Weights of a small multi-label audio tagger: 39062 training examples, 121.9 epochs.
Rows from block 9, named by matrix and row number. Each number is 500 + 40 x the weight over its row's rms, rounded and kept within 0 to 999. All counts start at 0. Numbers have three digits each. After the name is the row's rms in percent of the matrix's.
# short1: shortcut pointwise conv (model.blocks.9.short.1.weight, 384x192x1x1), inputs 0-95
short1.96 102:422503495509476551472523493485474498572481507465478566498447481478572482499429484514515467538477490504507499542529512497491495488505554494509483491492472498490507468589479487494535440531542482469527469488462540489511467576519482522539452527541473531588461523473492512430521531467511532460
short1.97 104:520447514502594462548470527552396536445510515411498511537527525500476419560346500480537516466510512518503466492528481418500524443465504462495411485506527451416485504557533458469470498482462472509474551506509472528524493494538473481496515500505545495437491557482436532515478522448471459514
short1.98 102:508590538444510470534460524457478503456529449525491472459540495512512513504471536555465501534489517437506524547502467479514515547481538501488410522545472509556526504568506490522510396491525466524516410532483535518450530447546476497520478491499547508467553471559547484548515508506558553491
short1.99 110:476451454426536556482470498499445547530536476530457430501498480522486534531489540506560524521535529449470516588417437490467397499456512491468490553538525502577545476453539524489443548503504585485439577505542520547510543467516501526485441461518499479559520445506511536518553540571432512530
short1.100 097:502500556455501457536464484549410523504542500526567509542450444518466465481505486452516579466548494431525561420492470518553459488459522524481510580458508483493482472536476514470543533425472493505504511507571547458550458456499435506491562527538418491467489500556528447442484508492474489553
short1.101 100:464484545592504486498474456542504553507439517509453507494513516455501442477494527476461449510491514479534539496534530502415472573489513479574443472485467481464489440521539469547525463516511587482443463510575465546466472476427507505506506514481518493499498495543507435470519501591506452459
short1.102 082:513485474459477595488517486530526510550503514476497541505509455460488494454469478516516481480455507502532545445483516505542506602535574435467539582428428467536410468518540513530484506522456502454472491489525465514436564533470516503443521508395506497575506441483464480484524526543484523509
short1.103 099:519514521554428528537573510494453407469532522596532507479463515468530498545453447476484393553485518503505566536434480460504512479504489487517501562512522489456415674516478558500441543502457470453516496490567550496457555611520484541525473509494488552514467438456522526513466498559485512488
short1.104 102:511498505476446531509534451570503508575501465614587495496457486494482494484504437568477511437498467513470470494523520487547604490508549555441518478555541438506496514490512484517494479567465528516532575492491486448496458532545493449466504484492446435432514490468499578503462503527583473390
short1.105 107:505548506453463536565481528466450547496499510496453553492532572502524504456564495461433540483545515440550562469538414504457455432482456470573516449465527541563480534440592466514527538447516432520552528533566484461533415542533449542526472504476542513468469533568493497507563558501467428494
short1.106 094:521480557593568445536529532520545476550493487504517488510505522475476457500495480484496464550437491483520498457477431492493469526504521473514471556519489522485486417478532521519541511498446524456528484541526492441446553522499478505443555513426513434475519528498492489461533447477533429464
short1.107 092:595563470524475549569515489505543540527411480487496517457497569541409450509553486497463506474519456488520518456531474501499557460438537541451507499545534490496514533486540499458587519473461483554496489547492487563533482480497516585434552494455560525478436475510529493488540552514454461539
short1.108 106:527536575500546522573507552495522501520510531470484453559444490479488485501469469492569482535542451455543494453446489507476503583550500423547456503544478509480527522565548543507501473494474499486528539543490441527539588524451452534467528538583516521528503493412495550487446445473449532436
short1.109 115:463497505527453524505498567508544545451503563541577456446388557472552499458493529483474533420514483529465418475571514471459484522449435487504487478396550525602457469522494495516480457426477538501504513576510568505476472502502563494457456521550506503418536467424519510538488500477466478461
short1.110 092:500465483532522572538437588559503504452460514416448446471489447527475507481508418540498498530454517544460508503475542521473538535446514529490555512504480449475467551507427513559504566499460518506486502481461518454450531582524489500473509532526458484445504541477446523528481490472503511460
short1.111 104:501508519524568476483489510489524435528527532558524564451566470546392492505516469495526516522490565484440427514466459523553536555521569480506473544429562522439501490467491498492478544513517432548467489534442565516458462475469550536481503479495534506511434493550468469528544434520526464471
short1.112 098:464526549530450514532527590545502507566546452522498531494532452491519476583507403467566447463469596528385551467540534508461528516495481475522488374498489481499448580430588519510517510503493459436458516488483597506474495400521514497531530508476486502478513545482532523505515503528489506509
short1.113 104:534514532468508520520520466516458570517519449471463470515583438487501533509508520421467462480465547533503441519497529500553479462491485573570542523525570521498528534470454514446554533548500455507570504489517451462540510455438529448585515529444582441520477585570528484449526554534491477499
short1.114 089:529468485537474483466456451455513520466449520482469506481534566565545546517538542451461503573610478494568445462526575521451515531528506540530460499464582496496520518518429558494449468515524507505430560455556491510546530520415517464435507581530465530558498527524461504455582527486532487513
short1.115 106:449463570486521581535516489506588519400471552488494513464504475488529493441492479456487467557506562507548489425452549515380545503499510500548519566511560458463462474499543447388532480479502503499574533477506532483487455532483519487561527464547464501497488536524539514507460508469500583483
short1.116 097:530536413456547569520526430471489521479556495495459471447483489472545481494474506503481450534470439469465522603463506481481503482426505534494540500531534487499623457481496415561528462501467474514389437546548499525505575518476464538453554528510518484490482508417459440477490480528590461551
short1.117 110:466466540407477470500470482502554511479509540569476504449440491440464544499462449524475484524496562561511528460558454580532468470444468480507493438492459519496508495530516466511510573516509504505569444539512555452450425530462493483646515541505558572483567478487551482499515473526523511484
short1.118 098:501483534500490531530502601472533368430507454491495519425427494437459506473537484462536451448503558452505466472565424514461516503518511521412513518525488543521497481473545504440476574448525528497470510554524509516548542539514517523527472477478566569537460495535460499506559581504522458446
short1.119 092:504442524449465515444502503506426519506491478506508560453514513494489497538451508436515516448476484526524385541555456478394501460437464543486538484500601574463472520540598519479523445545430462567474555491519433504509522469520474546515521519473443503464502502500440513505483493423453437473
short1.120 088:507495502510431485480510597487476507524424492544502470496498513519453577460493583517563539454453502480450526486543437442505512420478516448495443450445529557520526553569524554466541454512501480476526460509543520487535523475535497465512489558480543532477472549471490518471456510446506438521
short1.121 103:454532412462487439490491461467558474524483597540508578523514473564597464513500484411508516547462463426536565475472470501484433461540501504519537522466400538506512447495538464468510499467551526572542510464515495510430475543522434496585464515449498531478541520526440471485554603489501489516
short1.122 099:451563439447508491466512494524527456555516439540549535526488537514550521440471438558570505458541423598477472586462568490490416547499453485521508548567522530501594508563570576493478457555457574506487483468539462517557457496461503479569443487522522480540491518515500510498511484480486432489
short1.123 102:514535524587500503478447524515433449539459463545417493483495517404586584513462533486558482520540473544518499491538533487500549457560586484441547470424542496470541525488452514511527518424559466446608448521445455560521489496473445532501482464434440554485459462477470572502512507520469527479
short1.124 091:572477422474549471504508545495543565487421461540518466541472511482474526482467490489406516480515469501514528434508474614548488500509440474496488547472500508513553504503517439484495475504464459490504492472501464460511460503573548487473496530457424469515418443449470524573405479476516447505
short1.125 097:520524542436496507533506573471550492494496535518442555495455523501567529563526532511435472515630501501564521485528481411500513448475491514446487476583487554448559535504514528488497540514563563457481486484487477553450482454458472560467490534502436516523449432465513463502496542541492435490
short1.126 112:511498491520508509530484371507451523482477461512700495511459467491523510467508514516474511494551570638519487508479471468492472503619502501503546457522515555421525500552457476501501488475466503511531736481541473469494520509519504483500485546496389491497483518535492516449496529440589482499
short1.127 099:486481510508410530594469478521546533536428489502475512513570479513543513533405492544527547466534488408579458480509434510520485493420437439519481588488469478535549467554463465478535532458506450536491461441452522512516491486488443497512480494451494489503494503429516523439516520508488545530
short1.128 087:416522500515556530576498442413515477502457455515483463514566543487485479532517474486520558541477482499475446542550510466448571540465466498498503507463509499534482439562488547474474488431492505534445494573577516481517501505460443417458500525513519543571520505475477440530440451460476442439
short1.129 112:499510524480487454458454511473443520534505488499495422525431488487545535478536494532502467529479506514532491485511541494491464514503495507458514447504485497552455503590464487471528449528534455554489458489497508456476821541474497588514490493517516526542482498491527459465515479429501519486
short1.130 112:526443482411545506537544554534482487515514496537551439550449501468543468486547466435528468488446527441428577426480494556479497483444534515530519488493505451499467509508465534495528494474498603564532473478559555498449458488512513487543493508520548487472483518452496461556555533410487445493
short1.131 109:479594502465487527549491476719458536495467444443518511475479426525512514524479460490536447451513540478510457524391465461508614507510482472451466505497504554549470490504512518467503518488513510483543507495497487514516476502532470456527528475527493503515486491454470451515560502445460538466
short1.132 108:491485488483585489462549576530573458498546572439502501496529555517547519490501563544542551491446443499426476545480541544530501531421495497551537505529505447450463554493539533477508525463422528546460482399528457482525458447469524466537507517481547492473473490436489587499484513476498514587
short1.133 093:445552506482484566554473478572464442526495501500482492464490475431491504546466523514541497467539420513554571491505464532465476471476429513466460519518491524528493492480524622543473456508473426445522490512547551534491444470426539580454532492492536496505549458475498506490532456454484473512
short1.134 100:599619522522521557490518468494436482468548496470465520518547449467501505478510470431420472457507449481525477492512480554501539491461534532464600562471494569500455459556490533527487511437516509495495517521476450502565517582556488490472611466512537535518579531450509550449485473540489508455
short1.135 103:564494474457473444498496578532489520470455484504546537503530499505501504479424477448463584593438504450541465526551499509546578454531567436493505528469525517554485489537506446474518505492469512503517467442468455347481445483515510553422485507509520465488589473489481518511510509524517454502
short1.136 099:493495424515495500458419471523480492505508538515518476441534435548481476413527528504457504391529477527437542505575524544541544517481537416518482450503486482492430522441508496471543474489463457524506503490473559534501453447498498563549470544525477506562511534471554512451526568518536453500
short1.137 103:468493518492474512509456594446523491474404542475520442522549549494438515533484496529475518492559445594495510516489510527517464440422467517512469523503499515413508533474512515482620509484456457598479556559462499530493468563486464459516441453530503500546474475527580482509493487455470484426
short1.138 102:515449528607459519463536563542529498519450530483451492487479500517476517420521490478559531458565443555528533631507470521468557549498475545518470552521535424450491495486506522497472526517498502494544482503522504384477485499423515538467463451457515516488503490517505516552512487511532515477
short1.139 101:511463528495463510579509479477570475475553522523418446429530451500481523484403457463591464459510507540577479499467569570497509502545487452508526427623446530480496556505514521524518467470517495464525517458421497531523517500598463466470569446520496446528510508397477523531554434581493456534
short1.140 099:462520474516557481456529444479500493503521537429506500457476538513530513512468476464434479485466453475505514454484521491479535553619492445499549518521438486470386540524537509485482429503445619452487539523519481509467471507470481538497494501470506519584521498528489502516455483549508511509
short1.141 089:545455530505402531417464545490579509461564541477522413485539514500553462417443522516501439523553511492533442461531471497493492516482487487479567466507560545540451468445559469541522535434501481498478433468519491450493561455446553491496510487582440499541512409458462452530496565521437541502
short1.142 084:424518469482499542473546505506543503538503469522487470499517550498489455487557445450560513514488365465454476494428519454561512509534442468474448483469502491448458524502551503463502518533488463557476407588499517525446459553541487532444492576435555511507517504472521514516541460536512464520
short1.143 096:469514517637516523554465502444532462522442487511455567492505528481440482484539446517526460474450505482558503415526514530483560452512468507533496514470450527492592508499548496492474547473564479527489512569484455464493461493561540547570516498528479518491563482497463475462502471459461532470
short1.144 101:401559471595494454597459533599507544562500492565467446471507533437494485509528477468478437499490477451439558470501470511537507503558474495509516513449428431511486551460525459547480512511434464538464521517484534563475589467495541537488502546512511469487497541560539435469491518429519505461
short1.145 099:474514527474465476475490500591556387487462466470519481504427493530479451545486567481567532518495656500523512416492543424557495518499494484488499559492504499459486481489548504529421530512424480465446507510458595503590475554545518471474522467486486458443501527536544537502540515433485565512
short1.146 105:566480472444455502477557489511536569542451477464477494454443535482514519506468559429514546479474545533585475448516476546465516526455465520487519496625560477531563597486515523511404529477586509493519498458514498491443522499502523541511492527463410556500475488534495484453498446479415490529
short1.147 096:453503539515608566526405430509497517496550547533426531500486522476428541592464473562550536544495513495418553452548502533485480461474448548511488511423515528453497495522475536532564513442502503472507561479499515503486451471505449534471431521449463504473473491433494478544492496504505492471
short1.148 095:480539475533461458518477489586419447486529423458520557478481531487473493510532496598465535465497467438501488525571481530436502494453558494513460475494563468510535465451403548479503460477442488502470525465463525545518474465488545495518466542494475505515482492511600489511537507528548473457
short1.149 106:539477438572525498453462543519441474610549462540507520483525473537504432537480488461559445537479490519480479489555510449531480499436583450522453517478535526485495514481569462471481517474486548533484500566461455489516433549500424454481548541472556476455466557503520500534445420467472474464
short1.150 110:461526569467605501608464500475460529580528486501480541536427535495474508489489485514502479481530462505469434496481487502539546502522527494499504460544521547449498541541489534463546527533450583579425486523506571424502485545504455457402465581483449488470462515547464489507557443494497474528
short1.151 096:522450522522563457453528542450472468524493556536500523468515496438544405428514477473504547492479557525464502532475491472529484526488554465466529449477517471486524537511542488456511531544536449545494527466496387477487534520491560485466448499497484472460437518519474475475469535471493538489
short1.152 093:454454415474505478441497470527447497450521527525503459564479509525471537502503530556527433575513497491519474532578462517549479516347456468518550513601519565529537457476516520522504520509558482449447503474514475512548548491535479508503504491488488512512448545488561466473436471507444519506
short1.153 093:455474480518481496527483439479399502490496468457589452532510484493484495509504536507572488518438460622484527463479488485530618503560490484557549519464501475506436450541451495464516477537520517513553535454453540469534515440513466478477526547486537562491431495443580492415450553458537469504
short1.154 109:562513532533489500498489606565512455511518499470466480471472524462548507521507534544492495448450485570492454539464488469462436439466513479587480538463478481499477442464587436535516485495471554551485605532542458578465452481574526522487489527468504501529517493564505538502538504463514541452
short1.155 107:558462543471552540499478514488495493486451523522504504616532536541501444471548515481441526507504545522539408511465496471527487533509615554496436462466450491564527506519513492519500511505523459500580462471567486560497516519538491542523420497497629446500454560438467496548433576441543475509
short1.156 103:506479474537533465498461468524490486510516495529464485603511467479422534456513607522509437498438520466549534485481412479548464468500596473536529549477565502470457473464511528520487496429531588523456568596551550547474492550612507504462536473445463499521455480506551511505489480510438536500
short1.157 098:519522548491511478443518514487499544549478590531472439489493522452467461624509491523576509509517503476516464547414470500426478394482491509504500470444528458540434495488483488494593557512527486501461468490466540463506497450472440492507523518500482490493446465488475483479501506498533476577
short1.158 101:483543419515511516493451497503524546499473529501522465527490519517467529413514504496527535549520508551518436530504491509492469462464451597534517486448544458502505530544454520562561466473553563518460486516548450556501528504495498561484524475421523431529482522469476524504509520535501465518
short1.159 099:556500521535575474548493450452503514498496435515500492581491489487484426458499572491551503534515494493504534527493522518440432492523490508532496438505511520514463424538619542484450544447466497402466485521474501534535522538408514422533514538442567492564565494557577481438517488564533481546
short1.160 107:552473517494454505392515455494516471501550509457485535546482568495480491468591580498481500421562544517519524502546460483541470514539485528467526486470509501483430509477473430539448518505492501539508499514508384415501468492509478477509531557535549475536446575552594495574463518496505508540
short1.161 104:538550530482437495474429503550489532565517534519445505481482504504478503461541450499464567539465441580540514490522466484555490493474524484501538539452499503470524512418478480472510488465443567432508529454518449312530472472542528458492504463553499521454561544553477450507454518533496504530
short1.162 099:485532496546467521486474509472491488463421532535471599459521458469466428512429569498472513473508491584513492453546522465496482527504562488516496532476525442522490473522478490561574494515528509479468482544597462397524461515498476540502532520530428511505517533477481526485420519534415547527
short1.163 100:481500470527492493442430521516454484508526481482549522442557513482467545490585475445516460527514525539447517552507498554494532544472515489486583517522496463511487529535545457413485547467543460483450430452462545441544520532555492432523542601464467471477491576474478506551510622513522481487
short1.164 105:573460505544594571447477488532424501466478471465480452456496583467514507535467535520491527517506382523453553465503434496538475503487454522489509422444496506494528473471551504537558545529446485497548391485518569422519502568488625491473537530487446507526432489561463519512449499484511525554
short1.165 092:541485491444496488478519497495487427445505482524479476522449443459490431497468476480557449489467483522519554493469484511466486522483495518521501487487559470531520535408554521485510504485499518574488445468481551453490633506455478510542536521516538486478539597529476493474540433531516570542
short1.166 099:486485539537558504449498474507563494584573527460535440523504505499518517444523575467471455449521528543607461508506498525421454464517504529563529450469486538535565515499463471483534514517527434515459558479479488571509522500485474434495458497522505474438542462515480574503529569527430389553
short1.167 087:421441517412513471537418476496431538521488497499510498496541561420507506514499551568494555527490589499505567458581494520536504524438499450499548485415517502483489484516483513464480581520543514509517531565500472541464473529527501563442443520540482512526547430514448527485551433524538477438
short1.168 094:470498508443440427520438587562535484445495432462472486525567506419494512465573531525546434440487541439451470476496528518423526501537448574506478519470476488486470518467503552502491516491490472469439494487526533468519474463528467476549542526481525489459523481509550530582383464447568473500
short1.169 101:520465496451573499550524509501509480532558536487477509520449479518431510472468561430475540438540539528489411534514498526564474483487504511540457449437503497534505496463537519471493502437509510482518501425515518480486431467460461488504535416485490530469491516513537588491475553562447445426
short1.170 105:468543476463472540474530490470516570489492517477543436475421491438516532506476444539493503444485489492458521443556520467482546506468481519501492421461445522488476511470545577489414502403496522488545412469539621447491521543441472533474467473518486515441534523480498525499541531517565479522
short1.171 105:530455572471504482437421535492470459523510482436514486478474458457513472472568479507445528496530453478503516480535491459462512513469576485450461506515529523478458482586509468539493368454537542511506467511544461579513483513499467431503544519512419522586520522453520559527485518496563564492
short1.172 113:431423446462474508475552458510495510565442495489500470499447475581532495498499439410456540540417441566494509438486530450511401470487489523476511621450515502524457511488578518549526498586506467459506491537507529557481498478455531559460508496527544461487467436495503535538500532476433571513
short1.173 091:489423511492566385504508488456368502419507542556534500521492483589524514539543523514512581491464506535523499485529486438488482449536408623501530459516526471502468455463496546509463445513504474527498385466501557507499498527501463490527519452504478486586445505557513504509578561463502520456
short1.174 110:513526569555523481479559554530585420498478500548484513434475448505410552553445470487541559564495443482448513561545517494526492460458517550439562439499512530525609552478454491594522506480489499473471512517480444552559488475476536487449527522478452484461512494500454514600492493519544462488
short1.175 106:479485492454464474519528461499487500513497513446521536480486484473568522463481456473520488535537530522516530478510485451542483479474437540447482476427465493516511452506496538492518643508495507446631471520415457578451470619509483489471541603501477500558483460454498497512498555555538527475
short1.176 101:518471509490549475447496528494487576464430568505563529517430467505459431520511530540481509530520469517460524562498562495536523537532490550492453480535453467512463492456504428490470449457497485455582458511521537576554470553502428506564442505489494559489546567555486469527501534565554459418
short1.177 086:516566517496523497499533478443487491479446431518470425532469465527463395576469463493467491511435484476566471541411488460482496530471490478538553538482488516521415536520559509500520531488511506458535507516473490481494536499440457500453510403377513528455493489457475444534500477500433494492
short1.178 097:528468512492536478529537517488545484424521453600499545533496518454460477541456523529512433495499499497548468429483570418522456458463516475425530512525501525486469490582488522526536544506487538522461455429440448480447526428538492483541501521548547450541503512478523469519504498462590468475
short1.179 117:483460552449538533518568559517428430468479501497568595546459484478545581500483534481490485496489438480568480444555457478550526487495528501459532486547401507508433512393542513433484550480512481514475597477512499490477518469474481541509542456521448416468503507492492453419413524551537488524
short1.180 106:579501516462557495497474490571504422489531499513556467469531448408592481487501487507492509529496430498526435495460435531545488543526390508503495500523584518553405486465514501518529464512519515446482512437466441512462505505497571481464563491493471513462524530545512546497491480533440472489
short1.181 102:499514509506451549506495571486439560510483509527522461504454508580484560568481543440507528484500457475530481477554530430496438488450442475496505464513519517530469488586470503531502478479526536520505468516566479502521515506521533492401490445435526471519504493484503473549500535494563479482
short1.182 101:481478498457457499435591495426503531475476494496533473456445516563546530559534482520590489471511453495503530515488450493390521480402495546482507511488548481448496507416466555469434464522551556533506479566473524541491490457459508531500473520453479448526534514468500499529523499496459443500
short1.183 110:461522535544491487502476537489516450536520494479479513446510530463580419518537358475530580508460442507462499452464538488563492491444468512502568556446530548486531487576538542520469489490529451525490442470452445454497498554493414489533567514521432503458507568496503549444503550528504552535
short1.184 095:465461531467436511556489470454475507475453538484483496592526529405543538467470544543503496521470505457577440543572463492448474482509432548534537547470441406475527453518543545487502460464462486527443546523485559496501463530471559505477488462443487494499442485528519503492533524519473415521
short1.185 083:511505508499486452505504443560478567409486502444448482548523514501425549522581516486449523503488459486436464479422514594612556564480504515512512533582463463417429514511502498505436534466534498406493490519470497534443484496482472472522481541502455472533508510435425480541595537474531448537
short1.186 117:505552542568518477442575493485458408556536463569459501528546489476457479452531506532478514575532500504544494499512516434545513489500500499555508459571496448513473442466489442543439477423491437488545576523510502498447478533525503466530422466474454516493518444469549581467537458475478558528
short1.187 107:481491487466520496516546497481449489493461500487506505501517570526480458489532529558448525505437528503501492432490518490506515505601464519454537498543470510426520503464468491496607503537491520504517484570501496525469532519467431491511597534525502451424543509451514506511520502568549473503
short1.188 094:541445490436518534510424558479564505526447484488486563588539428551481508463469582531509457538487505497500600507519508466459517464493512512510486416483462450601465445499542491431512504592483512512471492472501560528509478505485537462516527486517520461418533472521528456424510515456493536565
short1.189 110:429559477449532515454440431518505559484510508484470502549474516545465531492501519569556457475463542534528481561477555510535473510491488550537543484533452515544498552518539464492440538483474510501517427482466511560430529506520463471564540507446528479493472519537429455569518520514455482455
short1.190 099:491502517492522466476595567468464537512533561487531478476530492497491503464523507494465483430490491411534491524484489453478494511527461477556490448464505460519498480479408529520488534479549511423459523529514446488438499501584541471513484515526511544442529463478482483558503504515530500481
short1.191 108:520486469465544598490505468530404515528482479479491510499485523485458509517472504466473470597515523549522458502580464515523546486425444486524513481502435536555535486516607459471459490488557533439526473508476526480511492423476473486472544498533500489583458478548528438500478458494551550509
short1.192 112:489481463467476449519502491554533469569459476495508532533509456460556488527468477477464432445498529430463430507513509495500468467491488503509507513484526427437446606502479531478512494564427523541542495542461543501477528436540530423513452536460529504611539474518513432483462550522435473465
short1.193 092:506515545482457484479393522533508519496523456556500454514537524477509495525463524515503449493426520458502500463475506482513506617501512494536473514483483465510487609401529476503443527510565504476471488539516496604533435546452510572499505405486540539498471477499498459500564479446479504543
short1.194 090:526502496496447538516521498531574497486447487489481540494545422502542407503509509476521557495481508507556484453495483528476550457529475456517499483499462534506489463473557475506460553523515559515546440484600576465549458465502486520537553419511573481492484550474434494426507445538475509426
short1.195 117:478464487524519513576618530584449496564447526470516509521517474530528493511499561536493506492586448526464438468484493507443460536543447509514494499483496505526547465513535534547549508470516486513496473558532510438465411503548461465504479453510530546503460544489538525493503518565538492533
short1.196 096:504577475582423421473536490574504476533483514523409499437451472478529515544477554489544508515441552499573534553411532543483580543605516433500514515532468489439558508454492431462562430409492531574474506447473517512478448475564458522474478494510513514524440505489439513508489477473499529507
short1.197 111:528506498557551500494524533466498524480512559435559525453479496505549507479397512465502476457476455482558509518510519527482502496500482506492558449452596544474489442509480484458509569580450513574471505459513406489497486484483452519440487521484558503510531555509525515410519493508485559497
short1.198 121:425504532486536504551499463473524560501514503506454517480519481457549433467452496464515549464587478513541543453445493470527512538407508475548531432477505498517440457500505518457536470511470516526456499487530478514509517511476507548556450488570476459509572551569509513503553487419527630523
short1.199 109:491472492490541443531540484485475464525469530601521494491478561497572494495541444478446464554557460537530488517506507450464504499474519511528573534519491519512555468427443463460441503508495446534533423505532481447521576510531468519494534445479526503470488497467583550519454465426482473494
short1.200 109:428492479400483518552529461475518493541511650495461462493497501474522569499547504609450547552488508450540495520543520509516560493502472511492512450525546497492517435439478449514502549517465540465492521517459536502482532439485487517465546474446505549528499447488543461469488475521506538442
short1.201 116:497590467560565460448532480677531515493485500547499492489507483469534540443494457535522553530468449515534582468468491563498567461490522506488525501513472498520532472597467494516481549416448431456467495490491529548534486518448472523537453465504501519494459475464546491460482474524471471523
short1.202 107:516410502498517512472560537497496499473520548514522520516460484458536483535478539591439507517543534475453433466463456519483443481490475473518715513545540531573431481473459483548512489451515444515470422474535523489496481523493465386508477499537490496524477528486507508484506545451561489455
short1.203 098:504485426541455434512530487511461487470550481469453525536510538428502511509447459472491563437452469473468488544477530545472588459588555510485459477475470573399479498542520475468562432546511517502531396442492513494550473506497523424581455461544496484564514559506502512470433503496493432464
short1.204 098:506543495470507446468496500510475560508499545489546468473454521615503551499591543523580499419437479571534467465524515491520486449468538474480515520585432543559512513542451482513550487484557526487437518434424431523550488546546516460473510435506432514498530448493496522515452499418435589541
short1.205 105:504515449507517528510486535507491527457531560452472517557419478518553522511447556515461463524513562552577515535459490428460471601512562517504474426463479467481494509467501492476489427512507624523500446561501609475486495540502484504543492431439458480553512491589515526484459480486537476483
short1.206 102:484493529442487479495443536483520481484531481476528440558483529422529491509528484450512452586523484588460458501517465563517479474529516456456536458566486527453607492500455521547408525488535542556459547522436480510519468482526561521466483470512530478452523576543514440491416505490473500557
short1.207 111:528464580519570501511435476537489528488476449548454526453448510481495501484490565535500395564469534423488474525465500479528491536497503462512492473434490511512513461548499567533531512484480501483477555473503468444563463474442437547526527532429558458468552516421450529476584523505527513521
short1.208 104:487547492514545523492508498539479494498615450422476560481505568460496492501482451488507541481508491490440518494543569511469518542525465461475481507491515485480527464491498540515376478539498457457606465534483519479453451525565553522573475442458505482471503527578523584442524514513537535490
short1.209 105:546516539421522513511540447441527459502488525467526460483589491549465561457473549563489405475392551523544487401528473471515539540537513534466461485480536544503484498523525563444494536482490548448494528506552518453581443492498548535516537545426448518457486490437500501484518495516457521468
short1.210 109:512514467525564496572502461550435557563557514527510462557431469560504567462458439465453521517521485495554399518484438574529479486532552528467521464507527489538524532460471513501482480486489452549586497538454514393516434479535447472505520478502498546503530523473515519564468461496488448469
short1.211 101:493485485532531461432549519493446486565519560483421506531540499519545512508464494492492480579539575548534507519465416504567487440540476541524437509505499477515443489441471492449581539458524500442516434513462510488529447532469566488494546515547534466493532424553514432408513505549543523529
short1.212 074:506470467443537514504537502453425498488502524527460513449469473496517528486497445481485561460433464497503583491475481476511547479466434513441511440517485532542561513535568426514514510470449465441539560563460498509521455481535512486561447486547519478521634526537454494509512482500485447502
short1.213 090:492507426476468507450480481518428448491506477476496506540529532524486486423465586524584460434526540552469526474532523564478457513493552520579517488522562523509556527545413538447548494474494537546450513520495514472499569482502489537455451520459508520489437497473544531497550459559464580453
short1.214 088:547457469564446519466501477595443528519486536545494526512540465564524502444481535520524521498401479504515558481468527513502497470508553544436543471426455517523508477453542573620527531535447483458454459471507485492530505463500520573530498537530537519466513511436538462459489464494492531482
short1.215 098:500462496558512477546546495547469502466541455465398529535474492467583561529504518456486453459536486497468514514517476439466487626520508605430490509539464496537482500500450526532424498531435512563463521471541522516430512512497488473474463470507529497536471500561545574510441518457553558550
short1.216 084:550489495421483461552474455471497491489495477488535527493522546493467491501493532513478516574499458528472503447530566483412498523503548467491467456466561474541557485523528493514524475501459551461509537556450477502479459506488505441450519471484536583477497500492572511515523557458454494469
short1.217 104:534496466517466442477518500500532462453505424503485503484472553480424504528493580583534482466512556475545532535519444481518506502511492494467449476465549539486499527448544428439462444527459527495478562495484536526472445491640525514511518530500480447472508574641567522525498582489498498464
short1.218 101:471471498476456516548466519546408520421511459530427482555467491421460504568586614482449516518471522522496489473473487494472535527555522474542549503484461495540515492465498533527490542532536546506506483531569536435512467540435440472514506514458529604520600480508479515454508505604559449535
short1.219 088:483517361519520519503572485547471516546496451497458526453543498549472509490461509528466499599562468479434486502477550464530470487560556482514512581481576522536544450452496539456488472448439512471478522499462506499532490490541504411558537546500521471468544528543478557505448501469517488533
short1.220 085:535549515462484477466463453468557525527506579519581496549567481509482527482433447494466459465474535521564538472465477539503510496495643484541499523516393456520520489588473541482540559486574470490487489505502495553473493526534493481508492604443486473507457511519499508530510440464532493468
short1.221 109:528507465483487514539533481502514511505491597461499489487569496499506442519487554509501500585536478492517565448524460464516455524466463512439465422487434510488476493503565434525481487522466546523547508465486491411558539523463512427492464493541485434506537413425514510555499486462504580519
short1.222 105:459560514560421444452570498494486490447595526533542478519552470429544513468526551537460497525490459565533533503508490543449455476482485530560538439496452455497465419486480527496577491434493551394506498439508471561511441461471434508513491560479445457517513424501524448459528488490520496472
short1.223 101:557540532471453508515495512480521507521436566460500574446510480461513484489466492456502509446496438508440526553488436511541488505459587499508486488508451506456477562456509507488437433582529564474459448502560478527567452479505486517494472496558441476520480572497520457490523557512500464515
short1.224 105:556516542531456481509501441499517445489487428490526500467444458534493524478477521509503426503442467411457549504543485426529517433496460532511451444493501450510528551490494505491464466548493481591480501499502502432534488510526482531538560518506578482505453468531500384483525483533507526512
short1.225 091:554460519457494490476442493512537432385514499471513480498519503519413426543465523504483430498469478516475435462476580572478490614438497539459499430530554484482491495481426457476490540521542531585498554487492471502471526545500470520478528479556569473482493422485475510549478495543509485553
short1.226 101:540498453493431480439568573584461459533492456548528485542515560556535518544457460485508520459512550519448458481518544502500522590476464478534448415494544426479481516513432577464512530557513487471484448501419531503490476482485504516469530501423542520512495505557511460503393501516499462533
short1.227 109:541403506398508483561529457504540477447505520509485480462489531486497456460550580516461436469530441514532540617529545542426512526499447556424518569519484518486503505503454516510555497494480480523498454513452524532471517498544455561514461470556485544521497481481434534475436454518430434553
short1.228 093:516572530444464511499436524423469564488544519506464493511556450558522558456530555433487526416507455502515557510542424517449521510568436489522454522459516547555478518441483495534473525451505465530539544455572508473540492550508549467449540509509444458553473493460520538502541497440493543475
short1.229 103:500454502564478496479459462585463487543516475435439470562516538504448442505492551481593469540468494473534496537507490467518376509453556487531509547557494557490471495470563571539481448587484476504479543523484578449510480452578470570471488479512471553471472503440555508533455548532514471507
short1.230 105:502522502552519494491513519548441459480525493484518457454539508478491506481494498512521466508483483515473480583485542428495533464490499475553527431459631478576593500482479521544517524531522484496558565450495546533499523571506494494533529558530538492477483459400459412488546508464494506578
short1.231 106:472460455516470550529494477478464492551494490485496583508543593459497603539476455586505461499513514504413506503506474545558409517479444448535430492559505503484407596481538524530459480514448493551480503460459462491494577429496474482463514465461433528469501552492509521531490497573509505480
short1.232 113:544500478417519529491506475491519537429514474518555493474504451508489503486562590479482473514485396539510529569538475608522436497514501538366467568480458514542497486434557522503537490483553474497532464444509474499421462476450533459428472401520507655466463471457458452512492478539506554487